Weights of a small model that answers yes/no questions on an image's attributes.
Model: encoder norm layernorm, encoder layers 12, fusion encoder layers 8.
Training: soap at rate 0.0015, batches of 512.
Data: trained on dashed paths with two dots that lie on the same path or on different ones, 295000 training examples, 20.7 epochs.
Rows from block 8 of the image encoder, named by matrix and row number. Rows with one number belong to one neuron. Each number is 500 + 50 x the weight over its row's rms, rounded and kept within 0 to 999. All counts start at 0. Numbers have three digits each. After the name is the row's rms in percent of the matrix's.
# fc1: MLP up (encoder.blocks.8.mlp.fc1.weight, 768x192), inputs 0-191
# fc2: MLP down (encoder.blocks.8.mlp.fc2.weight, 192x768, transposed), outputs 0-191
fc1.17 115:454481467565556424433517393530469541489501441456442538522553584500498611503409553449510492495506527549519602550434500466479511471499464476610451415576512453530505505521497499529496531535534499533544500539575462489471437544533519642574480530501517514580495564562478478463418531489543524477445520456503572492489519396522499515492421442476423462362458514537563517479513462512475483479595470503492534455566560532588489501435475548471561558491531563464569497450519479634490443443499567461501485593551507546403477402528537413556447522424468410513470523472562606542478516456438498393
fc1.18 108:506517494530524509402604468520478437508499524528565472501406536604425531427442539592442549564492591533502513522615509458595454513404475483483551557461497535492530446501576509464511430472570549496569511506431427585577397478586455477502554560488521559469482467442485504511373506467545572494487451519511500503490418414479503593527532591482463528493449406511580501553561511509512512539510477442519486456497455408536512573496558480482501453462506406437473503396476547451445497436503515524524502497420494542487599488557593475484579555604526544554489519521462439506600543461430551489
fc1.19 104:466519426527562489457449480499546441533594524450599549500426550508541469550397568440587528554557440546589532504505542578568474475492509523494470479452428496456465498505513462547537493549517588352582529487448457523589481461527480485591521559489447560368480474430528450460461580510453474437520508578458404504467524492533577559490544576404539499501492544497458516531491579501495465428559581585501498546499491408458432512595478542462501485477541551470621443509478497504516504431526432498525548440493506538487486508553460444483461504478420472656530551469541432536495440475491462576
fc1.20 105:571501458490473523461460541542455505482435500492420455496460510503488439426461558395525567450494467596515544533536574509458559587477521488548527651545540460478520442539572507539508524426510526427454469508454505392522463442496575414542613507540525590535498544460541602469418528483441463556471590527438570514451561453521414486553465573522523455455433500625469497456461498551568528518442475542470452467519494566529449410607499540473437442529488527514451382430397564401385497459426500458526494495509447565565452485490441492485535482508489459443495506511533526477523457527505523484
fc1.21 084:546472475520485528505500458489484497446454441450554496388568537425512532538554401445555550505549504547573549558507542463349434509498467493500486636517485445503452450545403418471554508507498505556541445480510547495565466452517396518438673488500472462474545564481536480444557505421484513550580420521578520582462409556568491488487500475544447496468459469621476549463530468565440555532443423438512436503480437497429513531498486465459504583515455560406428513547552468456494513567481570529471538497543448497482515482480414599483499500487466572460517581464444521514434506494410446532
fc1.22 080:548549435449483519532481434528502393443534572552534482539440518548518501547439443444465538515450476502414474545482467603446522495471369532430533441467483500577529513523430438498553542532515431482460538515463389491484469510490611520496503499569590501606507504496517528505475449482490546576500470557490537357581506605452494512477585495574541557467482507484461471495487545529463412556555510384497507508485475557519532558528519511520465415592621515541504514452470447528531534590504522487508445410549502451536566446499564466416540525482457515498478438476401652534552546471602502517
fc1.23 087:505509513448467458531515360586440528449535590474443534551426486563471436399526475540465494451440571518530478577519527521470490570494515394481425553483472505548481529449521478463489507475447499539456471494442467396473568548510464566410558552544472564521511514542510457564521570546466414434544497457530555378504404464475541541479542483489425543658457449575450550582540478541474524415464492462492478438556496440434413571430445566514409601502554441541544521459479445514571491537490574490530439528523620462528437495525446457488537482499531450454520502505549442508549525439524514535
fc1.24 069:591447415453414522480508518497523518437413537524437568568557557490482598509429529556497499535410502583556548550558453480568511481474563529437566519459463529487463621489392536560492422636509504486515494422540433561474549569525465519432494471589533459514512499518425470483494588480446572526422583570467492526468569509455509582482508573479410538488482502490577454436478489456430460494528548469521509431532484501484502466482464410486508551560444579545417472511528529524536535549450489463594571496487445551457555458529531425441537511469428529466634457540483488560418522476475589470
fc1.25 094:440577555544488420401379618544432544439465431531503466501503544450554498510434522491574568512521483528567465470453434492567471427545593472444443494542514525424527522493482479489470553519488475541623526486517558492449492552470515457489541514498567503469439464550471519515525364450544470457449471569520460528483484449584449590439512498473534545522461462463600555534479554535484423514445491518524488494525399507509497459476565496471485583508624556546494527548465529490512396479474506625498450558468516423526467547496450544475436516585432618570482511382430511501461529544476391531
fc1.26 111:420570502459508487448529485512618473504490512562523475612446536528472511457440463467501517550452566407475454500548562420591547505456518570585471530511535446455456482465562533535519471464523566477491568509465595580494431566446520478590559580414484459504482512449524446509473467480524458501367495541514444449464515527529425574402485458419489508432507480607571563491557482495576492554484471581462523509447551571518538505498494596404467591541462417501530481490484540485428466539561436602510508503517475505564570475450486505526481508444516621476502407565521499528358571492523479532
fc1.27 093:455496462405508524574513510480433473414568484512464459396472530487453604536478517587443520556553554466521421472564511490471425533476536516564378516464542518421598445468525588424452453530546440421476459407529529496453476491496496555539503519453481501572503447477450472496509484528385470581566506578431474569465464391478543506522489526470590492511471491509468471457464500471613392509445492462555400527546475548541445574546415534524436503558447535408513540505499544465560552496474489627616489515464386499519534499546541544457491476514517507519416549558462500524449594525496527532
fc1.28 107:490499467510511503510465502497501382512461490557571479518428531437484440524515495474595469422575484503439506480511422477547455421455487423481509421500484494469537599576554534521552583458489510438455382512553467507568508574605527547522479476580527576551513530508572391494437531498460494488436543420484452489510578549521490522471570605542459530399409556417515518457488560504547519552463500604514495552605540453550373531552473542547515538450616559541531483555420455496594417585476560516468428509489540494497494555547522544505480496422492521514563559536478461537535516426514500582
fc1.29 099:527484510537486475458511433519508439521447479553520412422479511464548459485498373500439500573482485547486545452574559559343466602537472542554532468474495476581415565568443560466469551505499465487439523493498511412498598462379534375484434558472519554508445439448522543516472499460392501480475558507520492470574479608501492502524479539417528430459477551525449468426555483525560524522515472514557539473497528512488429480451462479460451502594604589500494393478445470586562467540481494547531592509478462503548505530582441569509590497497439585543544538505477483490447457406554518565
fc1.30 109:541415549460489516432454487457548483433512482564594569462394536478478455539513521526433502575534538508486524483407486462483592513408497542529547472562469586521467413479541535532469550579537493476501507589483461556517500601585503420502545458513434583385423567583532475593424411529531533535519518566541469560509563589504532503488508475507437505448452573428420486505526466491555520429450439425490513542497496532534493530411400502502470561522458533523481586526492521438548492556588450467556559543561471425505532466450441514410510471502557488469552408485625565486456435438476526497
fc1.31 129:564388573382538555468575524581567483537537530446465488443504477473465513547425616467494446564516534466533477492406536483490473513462454500555511441559523471467459483472408573514547458497528455426580567555543485527427482435425532564546495483563472452530529525489478468460442615506499592493481588521473586458484466542491447564555455463533501485512483565360541554587461579511534561432476482500627521532501508508568484432550497406510460481548446512482458439562471428451552520451452555514430486598488422550498566500471399465522576520481542552507563479404503502553553477493477495472
fc1.32 100:493519571443540542451554533442562486463399520549480439440552434543450420472568508455580445453488495394526460443470596517488552534470496448508516440512468504465509486517510477503619525559614541591431492492579525547524530498605562443553452505472428510501438503523496486481454509382577465425491454593501485491590537473498512470453484433518487500473438495540439572472431483453487465491550507535518582430472494501516456569636469432585554480476540496423439430502472524465568566509590514508504459504458528338555510516478435401468417476512545450424541511511549460522539438495484560487
fc1.33 120:593463540485444490486491562537443484503484592476460505561417450521436488392494401572482431523587460523407498485488551480545446453596458578484429432539406492543422457466498505499589484542467592476617461446518502534567525569505467486548417506483547435461512535451415540439482433527506455429488415539484449451534473528457507510458466484467506506544459565484586446515434500506492594479455512494522526551457519487520409479519480629454515474567463485522525443575480599513560533447494562449555551424486525525531545526450492463529564587455459491499433526369499511543470455497537382585
fc1.34 103:469491582498522425581462492526465452430453591518476469467451535414550581551522499499451482525442422552537423431495588499538512452581433493518570447482600544566459564474428509539401448590435521536439514495492433571536510475524508454458496497510613572642527561408552460524447577482533483465502440582451431555447496471505450479506436465490487532564459495474535442501521511513512527435538459527516510595510503550585571575441448470565522529511559488530520520544458437460379505461496505530495579501541446581479432547471497552493459491566483455472521527444525572446465359535539435549
fc1.35 118:479572491479486471520506499496508442448471495584547402463444516526501496462506603474592427446575551440501516425469489483549516533484559594557507569500539477454404455453515552475497488487510462501592473583512475630477497448501533546544409458475526420541465466430454529535452571487527452482563465566551516543436587567483456514474473586513575456482514454548478481508642445510486657603563422537506461557506486426569485494491523421470545454522455407568485505509530450507516461618489542545470519513449440519473415536582450497460571458553441507474548474425585506539584512517451484505
fc1.36 099:483484402511485503502523483519510551456430577445512499445434522422384483558516499434451484551518486555500509537548591518487518436468502429535427451582526535515477574554553567483427493489482459584428540484466395448583468543561571463490496529479502449553456422507488481501592444541539584517485516493436537532547468594498388470584444460526537518455500510488522509458491495507573477525529471446497484376439516538588496505582457541544376506385440540426515496419539557472501569431561567507573477400568552558587500467539585469531596531463474520426537474476522455454450484497542518574
fc1.37 104:556532511486550497408560487539574521366484533432492506497463500472438466519399450513460425568450550509501503365487460477487468494554393450413576542523533632499504487429448498489551509480539540629449588518451602582534524511548499515455539538551441457528442629514477536522447509494545501479511510503593476512479591467474497582544500528408467499480474441473597409555445495546502547516604623492566467524505431434453472447462450534542501537532493584431469452637500503542488537419474487463465487560481502499481453530411502480442495488494505503481476528471528516494538529585538475462
fc1.38 125:466553456502507476509467475487455497546587480554464408567499454548474430454520468551561520509471493534450485481528537588489537542464456422511577521486430496539576564498465452566625484445489524408468485481462405401473570490485531459465543468541456526375557599464410567454540431425470579523595435518543488521554550498445504477508569622500502460516464506460478429390458478634512569430518518494424418533421485499611483570534495434496393508536527540491545554592575504483534545515473431482546472501517461513442505528445537459491516532437527504445511484461522439553525562568524564522
fc1.39 111:454405480448518441539478463541528581612475431521540532463525495516482600555471540531571547429509519490510511499507592534552527478498468507483493551528487496510485493570418476511458485467568421443438516496470459514443434460544496521520530482558474499483487455475555388561411560504484630399493491493473543532426508512563535527433544427572439503482543515470482485515569546592539560545482456547541443513455503430526544545357520504475629439451528466501450482384522389454572580541489384493461489463449502505480413640532558450427515454478485497532489527437507492425478523561548452577
fc1.40 100:479505442572505463541444531520475435490519523482497432390559497631471636520442460524531570491488486582448482460546544523537512472570411386445552474523419529460481435434591544459463494531541554529504495558461494459453535542493488474482495484506513487436472308543553551569556617486499468452476574529461504535483505498498507525523458490509394428516518529446469498534506483509461424429424569447597604477536510545533552519521532515522492473500479499432569539493514485441481573484482479537536421546471382466492530404496586490545571401428496533498613465517584478478491541483514439512
fc1.41 089:591411479406463450509475495586512454473537542510535622562479536471527461484501509463475519487495549501603401525482520539568463477560492534442431541426450461470428471431489501529576465486519500519454539513547562455482497451458576470527549505610548403513444506480590543541484595481493547510505509563475478448526500572451532470522541508501525539465452522566497481578596594534570520452521512581440554440400570506493466493439510445511455508555497425387560503543391500447472550486454520478501513447483370553469539471456550531504406494480533510505541449558473559539564432412472589638
fc1.42 100:502469456522505528496489519494546521497436583437536502542570535479461468470445479563425500474426528433432456546423532476483536586623392457485514454460521446470420467513589577499545450544538498505518560512504459465483524474521509529591511570490459510534449615484513529575469477456588625555496485525564568569541473461525626485496534424486478531560418442505434460548619527506561428518526534545476514564516470549532481508471461460503528438492517432438501539517497419455550450500449605531481458364580449557516559439656508534522476444548511478575510503466518532533472513409564466450
fc1.43 095:540490520399506503518513501486424489468496486546365521550523611500598414510462489533552555452537486460519431508599499511354527451496583465528502490579569547484543469529549549432423472488450523581592431498574627539584495523587549534602555599456492440468479541520586580502558598462482501482465431522484468476529454467533481509542477507513493479450495512531494548470438572520543592468464499503458486530512495518565461597577548471579520484460435446435510490502546446529566400469522453476550457526521423511479447439473441464409487583480433541468466438490609518541517516522489507491
fc1.44 086:554588475517466396538386591561487476426488450558506460472564482566557387517552522505468530538475491548426556505558494504495480483481486488532456447535425502423423614461458440499413575518540472573523597483500537436547446473528483502428490449554521546523522448444537493440569532511591611527538454389480614518486501516590578508493523498512591518448433487455532483521513476479499443563504439548499390507522535578434396543531513503484498497569493480554517394530522463528551476458583500501500515495512481441614535451488425534560519478414490575570565511513556517440549554509509555439
fc1.45 101:541466541500543526494530539465524481476553420408566484508508532515479504475560374495446496438492441474540535479489501505460455462459522463545504519472548609554644483461471383535473514614577528536528506536388545440553485605529544553466436467471512575525471422511511551573467485513460588500486506413439476499391514490459403518526539570433450461460551486436532433560455444527487516493562572465505501538551515408610444522441473428541431574454571540438534524503534519483498465597445540495600419480497508565549460558551395504466463445512481533533516566472492461535515396443490507530
fc1.46 093:436493586494501533511529507476539480475500463544484436461536483507377483606473556416562471485509512543497563469466569620531409469408409489449472503467606493450484546497472446542547579546444508508486506474544507567410585527636483554488434556503485480506561576442532530574474523499406470521537366444466389532540505526453427451468474526492524518495497580426585464539531579564528544534593447468460524534483495481454577588451563467562591542550507545471554467524429507417514520450471453397485499506540506396542505455504543517531469464415520444461468425467507480484457527464513505462
fc1.47 117:483609396610475512514507519536498481552471458494474554555465498495414486592417533515441537512428533416575440466458482545514462511509527438532390536519445461530462496467526486421483469437501661432522448400486452507574475489557453446526468551465523451472501459557515403501405582536497513541617534461470440526475422522451452518422528494510570500489592496530426547424450508462556500499536597484465567491521437541497503615595548526541504494506536553440518450566478513506501466425470458562520503500404473460488506475621466517591463508465431456524519483507471565399566535454469491513
fc1.48 107:455498422442536554482509489402429450530506482403536446465415556478443562476464462636445540470439489467499506583487526525583474586472570484563412466362463485547551434515477536410505495518458424566507482485439472464475568503403519524477446483498534522490525518370515559453478500432489512529487495517522532561483499413560501497520516402479587483492491498569545479575544466552523558584510530479447466498505511552533512575444448448528478476480600586442426475481464476441482472505410472586530535489584483537514460497506470436480430483504375494508631514521531448555459395511587547530
fc1.49 130:471541533567396465540422407470510437420529491459485480494560411490523475507466503422371404528531457443530526469559562522501490568459499495471443587432488549488487490536498497543407453462438456612415492450541496556484508427505486522507452421545498553434460504454500429537536481563529471579497442522460525508505474458515574448494539476556423489509585539500458532489535365488388428435579522454471524457492521530387497566514540454498477441516525509503495526579608511486597566532538508568492383442580521507483505495519570497527498518424392549585545431508470539491503480543426517415
fc1.50 094:408513536490512503470491431580516551461607495524497475519431424399488511510428528463341574528484542619422450518571526459481539443505536481450501568536499517513492502369484514563557462498493508449501496465477401459395501478520440537552433495547540573514529435513562488535502437499541555453556500524515476511509608523459550446425448496468463552528560455534570508535479568525533493504432483488478498403510491549503488477474422573502557525461596407578451501468448561580444434534457513530465523496519451493519609463532461491407541553507479448537483425582407507435565500355515491519
fc1.51 153:543455570486468534490539513482485431479499489457525542467459511539508446510337451453566522413471529553432607403551450460541566500479485519604443482469505414537442581559516461556476447514577466423558497523471470491536525548568507486461463416504523470450575465449461457578500518502443532418591469563502504384452586421499526413525501495546468509577461577477510457448528456449489465516518505491514488516468507501514491491520462520480481528514499614502430564446558427519591441585491476514415557627496470517563507491479486495411633457513429474499615448445521552563496457435526437458
fc2.17 108:534469518442472492472543540482514546575444500546510511532479421478521504538575462556528500546527433530527455497573478483520480514539453463509499455408533460462467445479544504385492474545429466477388587524417431504490559470447512551480528566418430481526447385394502450536529586521392567517531495527492417473560485480399460493492443490516499504564567492525408491463471494489518490465510513480436448592452500432511574562508482487567451504581529572420466527534507553435485505549439499497494481431499409528590451518449557542408511522589599567412487498491390436328435504534490518528
fc2.18 104:482554451489532463463371396569570522454473460550512547444565481436550466566541493525580479530505422477499564460417448555347491476557528487484525516518432515469518584494460516535509521501549444489510568534510523492562487503422628442552488488526495509510405550491458422457606485592492460474554576390613567462489561564436550507565467494515533491507546608533492466528443470543501440553490535566522496469525528620472496480428458536505585507501480505584458453550511443553508509562451438464540482513560548558511486537426392571563481512393529494466492458523445496520469476593497463532
fc2.19 108:487417480390486564440579621543486481464365460545486496515471404468504588452582429487395468414414530459548541522494537594389494553523446518507556411451477562505411541450534458497430540454506548558507503558557432482508485480632418443514579517537478461498492535626453532533469458536504522519531514472562492537504484494515537402585567496526431422545523530475542428437529462471485534475481463469501474430524443526465514505488548446500549520516545526436501562472517455517448463523550502591446465363557494478541456453524457536495510585564582489444495493483535493464458520459548567533
fc2.20 102:502518547496534492482476563558466512474515515594423516400526505486395547513484505517526489540527503495472550478428431472563493449417495381517392451524497477525385535595376524414648463521557483485518490458497528551571532605523476508439405497507536464518505490500477475589560441587511519466520456480470387483518460591422503530542487506540454559470485457495417475565446497552486536436503358511500496477473515497452593560470425519505501434474466410506639519495524491488539546498541492434471469457486466451462494507564476517476524444519398516488482484476476591565438551488425390511
fc2.21 100:459483492480483488509569449529514481462469427426439491521517523501471472484466476611574466534432507463452532495466466621592544493433450358461494525447490557466414474475577516591480558495516430485428589544554444464481490481572600560558518466444520494492412534493514471562547471597434515555570418516519511494504570380468552475519525583434476463546489555502419543543520529448495508529447521468484511519557454592615519606484483504525501587561468500513561574487555490524500445503580511561565521557532550473458536557608519550529568439515521516561495489547513499535599439545598574530
fc2.22 079:489491557504539500505470486552485484532494531420506466433567434402453430452528681552461504488527490477591485526495523497521486550511601485590410521514502504498496471495490508507515422548513533491549500539460626528518511559500392496510525514465453440399544503502408424534626547618504581419516448562453497601445445405524463489560438467443479529522426435637561447467508556482572574469474549539552502468526452474551495504528523510479528508519408513440504510458580529498511425456503523482447501573477515596501473478512473536573517453483559436543566442524535428477447441466407477514
fc2.23 091:512460511519469602509479531442520429461457460518537437532550476492509542573475589459456390503509525435421569429456490450492521406433410534507494475474494480409539516510462466512474469537534439493464531531522572652522392429540565447522542474443491454422444478437550564470481458531506506515471580515517380553468520515493506432546480490481564500463614505461563608377496509522549469543471446579432506517394519508503517456575472378489552492461483560406432495592543562479465509538410532524462483532450475495536530531461474522527444540575574523502418472423478481398532478511544526514
fc2.24 074:430440646571522451530428566544548501496558506512448569500530535479527467580562513428533517464530408499436452471449495561437485445486457564524413389544505574592444537508517415469567485495466520439509478504473525511485560546423555457555488575542534542508479541454477565492520511513474582441432464432435523511520537432541547458418407546479530479505606467556398465512543484490518575495541441468436551501418410484468485439535415458525450501451605573396516518477522402506469437483499481497452396483537609459459497450522516488417441551571513514531517486511534468505540413527491444533
fc2.25 099:415595441523599502488516529608464461558526540454469573523489470592476508476518477427514503465416491512522533484503604533526450452439490480445535490494451552538497487516535545404461463489488500511579510444510512468532519540465497486499448556514487425453381572470617533438521494473514582523492482509548403506402576514421502544562547581483531495525523558459470431533519485465496480559606529447458462552597494444489526521553505514606454431477433518427554490433571462542400563537529428431544497436516450477460528503519548560413488424493526457535622425567537502469526462507630567441
fc2.26 105:568494548536578515521426580562419515442519495452488631344476511513591524507460533588467465489535458510515519502505511600456488418568486435550502462540478585560558458605531431456482603470514462409486494526524491453480487431508535470488433372563516585481465469466538460437561483484454517489534550549505499561462493516513565508481553522546478497533528520407492501538473504512465539503467558542484479563511444449516473557490537496558442387418555557477428480414453487441532515518441517391469485520493457520503371543592547431505497480507425359549498531497563503421565500532470557485
fc2.27 113:507485517442571502499440497473507507538427411492422490433442467479430376513478431506425496447511451465552554506464581542478482500539434435462422493535539521479583466411452489437459487422431591555436503577502453512532472512469491566434598487447523535441427507496475474477369535465568519445507503478532690500495470537472492452552486475483456494565485567486517495540527455486415598508497431502599492430502447508471563493484539377549503502436545523539476481494549478452617479594529398507435530577559530563512572459478480474443518518494548462489479541369507473478502472474557541507
fc2.28 104:525495504546489457503620582524495513406472458509501558446512563464469390402444562448499499508430473412461548584460489507471565559622564481478551616432481525488485530548431554492408454506543476514607553557449537557426527529487492475485536571455498578595537588559521481463508524389589488520506428593571487527478543432501572510485499554524558451459521503597547409492597449525431483516533517459554548493484501426497586529469478479453489545554613456514541535494452502438533550461559475385489539492493521535537508465434474537524407473495557479525504483499467510439504530583513552450
fc2.29 101:480516462424569558424493434463437501462488510550441596509523525569440513462538582508591476458474431425486509540439460457435595500478538496546482453548476472484490454485540495537620419409544578462589529498534509542472440536612468559448518501509553497515604555492433536592508524527627528523522500538501454491510528426466402570538538465528503531482536435454488527543459529541432526474508415506476432565520505448523518410559521533470497472423400404480558644480530524410519518505594574515433517429541533492524512484350510468508471509486448494529500501524542502513557520582502492412
fc2.30 096:485494440529560489544491448579406458517542538461478456488565462516491469467484547510539507440424416429578417510516489518544411504598536448427546602449539489526549561509443506485479491491468501506541534434500480476462440442370474545483503532479556471515498496430528511513495631447494455432517465490439557494456443427554414468430527497481477528388511466482578578541450556534481541632502519549531392431432585455470501520509533563554521467498552446533532481445512479476434451468501562562547441440375465513491493602518487463526585508555483518473452584527437389515496479632469537498
fc2.31 127:438546479540530524576489393518461501600386471493494493558527528559516543485479438535525490562577573467417576470586419465433543512524477416514461468480487595538568596436456476473501526407514459476464466551452582490483578487508521454466517439537516499443508488420468445582536398522513542593545503416567483549520507532405537417482521456444518522474512455457474438518616392447489502489533571553493613508552446467436538434456506535553536487500477530387534514538521570495394535549556517505477460462490471553545445507512464519531497444537432488590386443459572479522502465500530421515
fc2.32 096:456457508521518488471453575542469554557586495500621448537420552417485563514336512598401518483419441469485500494483507485524449511549510590463548558582492403469511533534527565497474492434457447441443568531464487504465474491492486599483517498540580524484486515509431477525530518508500519500439493425562486473465453530464544484437567572584517502565620574462545453519587466456512515522494517403529394513353616478485558475486524520460372457473471461546527492506434505527426528497424554498462541519478514527499491561505560479500610496530540530523457511475402477543490584420479464460
fc2.33 123:522589460420504495492412633494471496570601449520472572586451542515598388441545460496489496477520509557581484555512485501421532515558540554456471489489582567481527534476439499494505488515524521546522423521540428447504498533515556523504407491526532556422575434554548473540471480474515504438506497520474491439440481505409499455547436532565450537525455483603548489426592506477593454564590542513462548523462469608533549519481553422551585464554510547511521551469536539517519408532418492506440578516486473569493429466447478431490508434463396444533534444549502403467504482487394493392
fc2.34 102:509493483490536570439527471472473454508591414452526532549532510621453425373521474527503480431514543466449438475523435506458500529491548538411468562576414512424520428456518539530620508541486508492509568537414591378543449489526551429551459504497403492492497448531441562512528382471484538519458504512576558459487436535491504501510479598491587515429570511523510571462562469505507385553491479483505533515436448528487430472521494443537552580521443445456492461512457501546552488466489481454533550537401564539532535491544509539483470440383503570505541505541509516524406595409406596498
fc2.35 133:620535404565589585455500444483505508508386528458459555585547482479483504418564517497487526537490583644574448542470453477544513431474416468479597512553532537466574545460537548490462518512551479463594538457563478498476485510521543446430540540499516522461483610481509556600523499564469540517527464542561451470480584420549500516494545486535435455547495539515545483434512572528441534563484457441488578472492519499505466464552532505476513378552517557499497519599481492454509557514494577523454609426608522517493425556564522473532553453522481538600485490538503631470503459588470576495
fc2.36 103:575544523460571403507459472503497507540424505523487480586522443583513575411424578517523549462435530483516530461480409503500472460544506544500572486501440445508518486509542581487549483546608465498586548479559576484516477514423466542469513506438485491403558536508523520567471579545496478483603581543493528464406449528545549518446598525439498460552442501501501470532460537491442510518500488479423574507553548470494549526452482500480506459579493586463603500573527348557546402490494458529495566529475396421543444500524432507564464554624598507523523563583468547486558499555423497421
fc2.37 101:470486458538531542550451582507421497638531547501532516472539566433514496460478502433558549530548443525373465535431550539523534530441455515588504529492481431489541525534590499450526507604490544404507439473515445459430487560326516548458458422426568521487555455531490528481522535466467513477464591538487509513509452526545598467497512432552589545506593526500497574513457538507535458515509453518500534561470515501569512590469549545441461466450546486579474516446485543514544481540618463489468518591453527456479523477566585455644518501538467443584508463519537493443444464413492595568
fc2.38 113:525506430477526450440437526498505480524410535458444504507470429461457516596459407483398507409545553424544474615483433450493484414566557518470470472495509512457481475463477535487455520537508503498442591506478563537490472597542458550580397558413452471545439418568525429542517462538489502537504514459503491416481471408513429528506491473434459505461519475555395520492450543443471521498536477534539471420527485468386487591485464569544561494517508495424492483386467529614493497485491635452446527499387445531544467533497551610441492456576613503489434517443500526489447481425531523499
fc2.39 123:540595529496492601554544468504517403457524572536484494472516503554506450536491441436546424544431547536489496528465505448381543507484480467545541416435543512513538483471492562501505513574464517456538528467494570447499541516491523562491509556507504507499535440582482552428610359466528488622498514482462508500637448517496499527548510542444498531493494474591476518481559504430532524386449571441571542532596491526501448446572531501502453533527509451553502555530512528547492450393476706536428584565472549451481567420477441571600482453514550511562536506537522442528505488467470548496
fc2.40 106:522618546497520484457565491530548523485468510533547604513400486444494400502471502488457461550442547497517452463531537523494436480462585535535531523440683481633444476571438450538548417471463514504414448514548483452537576358546531620524464488482633574597532561436462419463480472527553565515585459532483508503472480441455527494516515510460600495527470539527578490492516509518583495491515503521413477489492460513470473419462479539494474491536524543531437487524537423552568430534520533541466549438558553561514502559448461494402464513501519433470493596485428523468435477517509545446
fc2.41 095:437484495502566507473578462480472583462460378475456463472555459579541570469516537508535446454536520507350553440568484532464538526502491500512492452528524519568575569498531431473410519539511470458562456474488455512495435605521457490500444473478526538465600463571471473461535454575494539530488513438564514444473424438490502507501462542429492444514592392443458543474401479534421472552519459493513437526687406527472553483524524559541483535450463506495542559443481534526453439521559433480495516582465551469542505515556462496499622469484497473468449583503495511461432548490465453329
fc2.42 093:488454578449485436530550461518480490548540417538511505491535410548525488557482465489600446513516443439559549493620497557451424498416625567493471517497482551562483494552481472442473467476462460526503475517523617492544552496556474544427542494499488560486559485576524422443529488546422450449530586572550478525507471512418399518506548498560506512490560577440509507447440507488425557539491483518505510465438491534409560445528534492480449534473493540619452454525557626532468448556502362377528557624504530487494548509402489448509590574490459497466416529455512432532518469542461452497
fc2.43 098:527403562545539459532500528494596513500557490489520510454477453455448539490562457516521486514488475473502520547409524532609549531468503452523478419434461436447413441508536481469618547484476480486437558549468350506445458421521512514464442370571550502619520512534473406472398393544449514489486528508464470502503422545471528471487498528476497508474425527495509340469474499498487382554510541434457501464535504481399535527409372499446489534489461611510456566491416511511442544519473486501458554428448517453569411508472527514480451483502528475464616478532426449492524448472502520531
fc2.44 089:505387576524443507447586520473533522484483569467474529497466556442526577536489542460617511481424443485511470569402544471469461484424568496478517548428582479524572395577551431458615440491488579472550478527485474551501443537481627546529529507467429401391492588490543531498549415466455472466508537501585470467545427548430495472473531512428466496498509519520494546485519523502516466398471608517470587438487493461599542442434466538526546523532419437514452554449473534381476502518547502485465430427569542464460479480568469561508480534530589445471439527538519487478424454515495446539
fc2.45 104:444516479508476475498504495530398484438469506607424437509564465483502447511419628507522539613506525527550489558514476577492548582488504560446462479511456483417402535571549547571521481460496579492539491404568498499577546417502489522523544507446518438572556553484479453445568595496432483497472470538493484504537528498536569513459499532540525509537445506528534563488508466493483502445488392380466511551396468552471522460499502516435501468548341520582419536625385530491475555418538449487522515526494538419441509442456555489428564544508430526540495507597466608492474476550500537478
fc2.46 094:412505457619507530592499498447472533551565526449476549514448551502619537428520436550446485543512515540495423399573515434453544523520496529551450489503537429569550472548510539478525436531451549464525486502579458434494446512395483512547552524463427538475446480488410518464501531424465509500498620563444567567434530479483540401487538446421438477482572405531530534437509464587495494469493498532590526468473541516497474411468406536465439422379529499477510502533610512507488549541487517551517488422417551546465377539549578459471542501549499483484579517575574491501566524514521440443
fc2.47 111:510467483491563541508508535537479532532364436414473454453469570482582519420615534494524463507503489551506585543438515571499539521458458553499589507491442489574515526473525447575528577518481460462492461596469508433532543538525567513508479503429541450569558544477468568405557509501539436604486511450518494486478616510514480584556423495467466406483424509422467449573440516561427505502515467584467493580534553454525532543471464491499495482560426514538543516460507441519519445541511535533494449448565519521542532390503579436432489511507448586501542588485546463619394422541614475565
fc2.48 105:518490600632508463555608524553565559463506510519486536442612509491488531410561488403472425531516552521560553465475514507433485460530529614477489540564464465534476525529510491536530508458537520470516517432493461502543544533569500418461466510526451556420482458536566435555542476501526495602559495577487420355436536545503556548406490546454467534478569450480395532427482561549517526506536378531493556484483582491517415416568451487479533520604506447564546575470443499458518590515520499419503429498432447458504450485463529548539528439467508513576445447524440468456482573510449439524
fc2.49 129:498522516364489416500500569526487482530410529558530570469538573511512481584568406456603539524487539474500497496522514410505574539485541430485532367431492479501515560513466588490509538549483449514543486455529489600497449474593526442488415407507425501461595509500422425556546407368523455534478520445562476487619454521549518519493501535494540531468414511500477478473585504495460442538436493507567541527518576457546477545556438509512488600427502445495405516440462435513466423525448563488508585482495499446497436447464507611561417478506565540477500495442479481544498485527481594545
fc2.50 090:562498535548567423442518497564479462493476548500566515583442564498547488515550430494571454496446552397598546522517465555516441482549489519503472454507594503484481431633655462439444516471506563446475537466515521495592486360521454397471439446517458444438543471537460436442509465510463369518416457538544520522521530487538527578517407526466508451443485480495525457533499520509490412554470506425485536445500392545522527486460501441505494562446516530511420497467515517487470524476594576539580474407456509574484507494492538513617538410510496553436552489427534524460514478609551467504
fc2.51 140:515621448538548449533578532457525415557466464496464480494552555562500511513526466548411500501543473591523526490500532468579461551547490522545489528478511562550565480520398550526451569409452513389613444465516423555499394492574556459377397503454464497409477480472537513574542583535397557428515461500545443476534502512489446413479432490503511504402534548534536449464518464493512612459499510478432547397485471471508557529514491452412464508496524499507527490611516493537493462560532405423469614440521493461556470524523486493394487510531482537523523537508448531499564504573485389487